From a checkpoint of a small image classifier.
Training: muon at rate 0.019, 4700 steps, batches of 48, held-out accuracy 77%.
Rows from block 8 of a small image classifier, named by matrix and row number. Rows with one number belong to one neuron. Each number is 50 + 12 x the weight over its row's rms, rounded and kept within 0 to 99. All counts start at 0. After the name is the row's rms in percent of the matrix's.
After each neuron's rows are labels from the 100 images, of 14976, where the neuron reaches its largest size: "strongest on" is what is common among them; "peak at" is the part of the image that holds the peak. Only what is clearly more common there than usual is listed. The data: rendered roads seen from a driver's seat, with toy cars, trees and houses.
# gate: MLP gate (model.blocks.8.mlp.gate.weight, 336x128), inputs 0-63
# fc1: MLP up (model.blocks.8.mlp.fc1.weight, 336x128), inputs 0-63
# fc2: MLP down (model.blocks.8.mlp.fc2.weight, 128x336, transposed), outputs 0-63

gate.315 139:55 59 54 75 34 37 56 28 63 68 39 56 65 77 46 49 50 45 40 36 49 69 60 66 44 54 57 53 54 51 34 75 52 56 43 53 54 43 36 62 31 61 62 71 37 34 60 38 56 51 26 36 59 46 45 73 65 66 58 44 43 36 38 43
fc1.315 129:69 52 49 33 48 56 46 64 66 59 72 53 34 40 39 56 52 62 33 55 53 51 43 41 49 68 55 67 45 68 53 50 63 55 25 52 55 51 66 57 31 30 52 44 50 49 50 43 65 55 56 29 49 55 40 54 45 53 69 59 36 45 65 45
fc2.315 156:59 29 69 56 51 40 57 48 53 41 20 65 69 44 56 25 42 60 39 54 56 52 53 55 26 59 34 75 67 43 37 61 76 48 53 72 54 48 37 30 49 42 52 59 55 59 47 56 37 64 44 40 56 44 55 61 53 37 52 55 64 55 18 64
strongest on: vehicles: two
peak at: bottom left

gate.57 111:53 39 58 57 56 47 41 35 41 60 42 55 62 46 95 56 38 33 45 63 74 58 42 61 35 60 31 56 59 58 38 48 50 48 37 54 44 59 48 56 44 49 47 79 72 45 55 58 69 56 39 50 53 39 37 50 48 71 39 47 42 38 32 55
fc1.57 099:64 58 35 45 54 66 35 61 36 45 43 78 49 37 27 52 71 55 57 49 30 50 54 37 55 58 54 26 34 60 37 64 46 49 56 58 34 51 43 41 54 54 39 46 44 90 68 47 37 40 53 63 52 55 34 47 46 52 47 54 40 53 52 38
fc2.57 098:46 59 43 63 42 61 56 69 54 47 68 38 44 32 37 46 52 51 42 49 69 76 54 49 47 57 36 65 47 42 66 68 66 29 44 48 49 55 53 57 38 33 63 59 37 47 43 60 57 69 40 70 43 46 46 69 70 64 29 41 60 71 33 41
strongest on: snowy verge
peak at: bottom right

gate.67 030:50 43 40 36 50 36 41 81 70 56 44 67 39 51 48 36 51 28 38 48 29 45 51 53 46 30 51 59 30 83 43 61 45 28 58 50 32 33 52 61 57 57 52 66 51 74 57 57 56 51 49 72 55 56 58 48 54 64 55 67 53 56 45 43
fc1.67 034:41 42 84 57 50 47 33 54 41 44 35 35 32 54 45 53 63 68 45 48 80 51 44 70 23 56 49 26 68 49 61 50 41 39 51 55 58 46 47 33 64 45 71 46 45 53 52 53 49 50 63 58 55 36 66 38 42 60 49 55 48 46 44 66
fc2.67 028:48 54 37 39 64 61 50 45 42 66 57 58 51 53 62 55 54 54 43 37 61 46 83 56 52 14 44 52 49 28 10 36 48 71 49 32 39 49 35 47 54 60 67 48 60 40 37 49 62 87 29 67 41 39 48 62 47 50 39 50 50 57 52 25
strongest on: dusk
peak at: bottom centre

gate.111 098:57 45 47 38 57 68 47 52 52 62 46 60 71 74 41 52 53 48 61 52 18 54 45 71 72 40 52 71 54 60 58 50 47 78 63 31 34 57 62 47 61 58 61 38 32 40 33 70 79 48 48 36 46 27 35 53 34 70 56 66 32 55 64 62
fc1.111 111:51 55 42 35 70 75 56 54 61 54 63 66 49 50 48 50 40 45 38 42 54 37 52 56 64 61 61 74 51 33 49 44 65 49 46 66 55 58 56 34 42 68 53 56 68 29 50 25 48 38 40 10 50 53 27 60 45 44 77 56 49 27 59 45
fc2.111 099:59 52 69 54 62 38 12 38 41 49 66 44 63 38 29 63 46 54 61 59 47 49 55 43 46 47 58 42 47 67 35 52 20 55 32 61 68 42 72 61 32 43 50 48 46 50 35 50 50 45 53 45 49 54 50 56 57 54 47 36 51 38 45 34
strongest on: dusk; vehicles: two; solid white line
peak at: bottom centre

gate.317 153:43 58 33 57 30 47 58 67 28 76 52 52 45 47 41 61 73 51 34 46 33 63 40 79 60 28 55 50 64 45 47 44 48 45 55 71 50 38 73 42 68 26 48 54 66 45 40 78 38 69 51 57 62 51 45 60 45 69 51 42 52 45 39 65
fc1.317 129:28 67 39 55 55 39 61 41 25 62 43 41 61 57 43 82 52 58 22 57 42 58 56 80 56 37 46 61 58 38 49 26 36 52 69 42 62 44 65 62 59 37 50 75 49 41 49 79 38 54 46 50 51 46 46 50 52 72 43 37 56 43 65 63
fc2.317 136:52 49 46 38 61 54 52 49 62 50 66 61 35 43 45 43 49 47 60 40 70 29 46 58 32 45 35 40 56 44 54 48 43 26 58 38 36 65 11 53 50 47 77 64 38 40 63 33 40 43 51 51 63 52 51 70 19 30 54 50 68 39 69 67
strongest on: dusk
peak at: middle right; middle left

gate.4 150:57 51 50 48 55 53 53 34 29 22 59 62 64 86 44 34 60 61 45 54 67 66 46 51 50 43 54 52 52 54 25 59 45 56 51 56 48 66 42 60 24 67 43 31 49 13 73 44 46 49 44 46 34 26 51 52 53 39 34 45 44 45 76 52
fc1.4 143:67 51 71 46 59 59 48 56 24 27 39 52 48 68 47 76 49 54 58 33 46 55 62 44 59 44 63 35 66 41 54 53 34 42 42 31 42 68 43 49 65 47 47 43 41 49 49 50 53 65 36 32 45 52 56 44 29 39 64 52 64 46 40 63
fc2.4 173:31 41 41 68 60 51 41 48 46 63 75 38 44 49 63 58 54 62 64 51 46 58 48 52 76 64 27 39 70 47 65 58 39 42 52 47 43 44 41 52 59 60 55 67 78 59 57 44 74 47 56 47 46 41 43 28 36 61 47 46 47 49 64 52
strongest on: vehicles: zero
peak at: centre

gate.243 173:37 42 58 45 59 61 43 63 18 45 45 62 57 48 55 39 43 79 58 50 81 26 55 46 57 55 56 45 38 43 41 33 41 42 58 30 53 43 36 49 50 55 41 72 50 23 49 43 42 56 61 74 48 44 65 43 33 53 50 53 43 37 38 29
fc1.243 174:11 51 46 55 52 50 55 58 54 50 46 58 47 43 60 34 37 61 63 64 62 30 42 42 62 58 68 65 45 55 59 29 52 46 48 43 40 41 53 54 62 56 63 56 43 31 62 33 40 54 49 67 47 52 67 49 57 39 62 45 51 54 56 22
fc2.243 177:51 68 44 48 33 48 39 48 42 62 66 41 35 39 33 35 42 56 55 41 44 58 68 55 36 67 38 30 48 42 60 44 42 56 32 73 56 60 50 45 60 34 44 61 52 64 53 32 51 69 35 40 53 38 41 37 47 47 42 42 54 44 88 51
strongest on: vehicles: zero
peak at: bottom right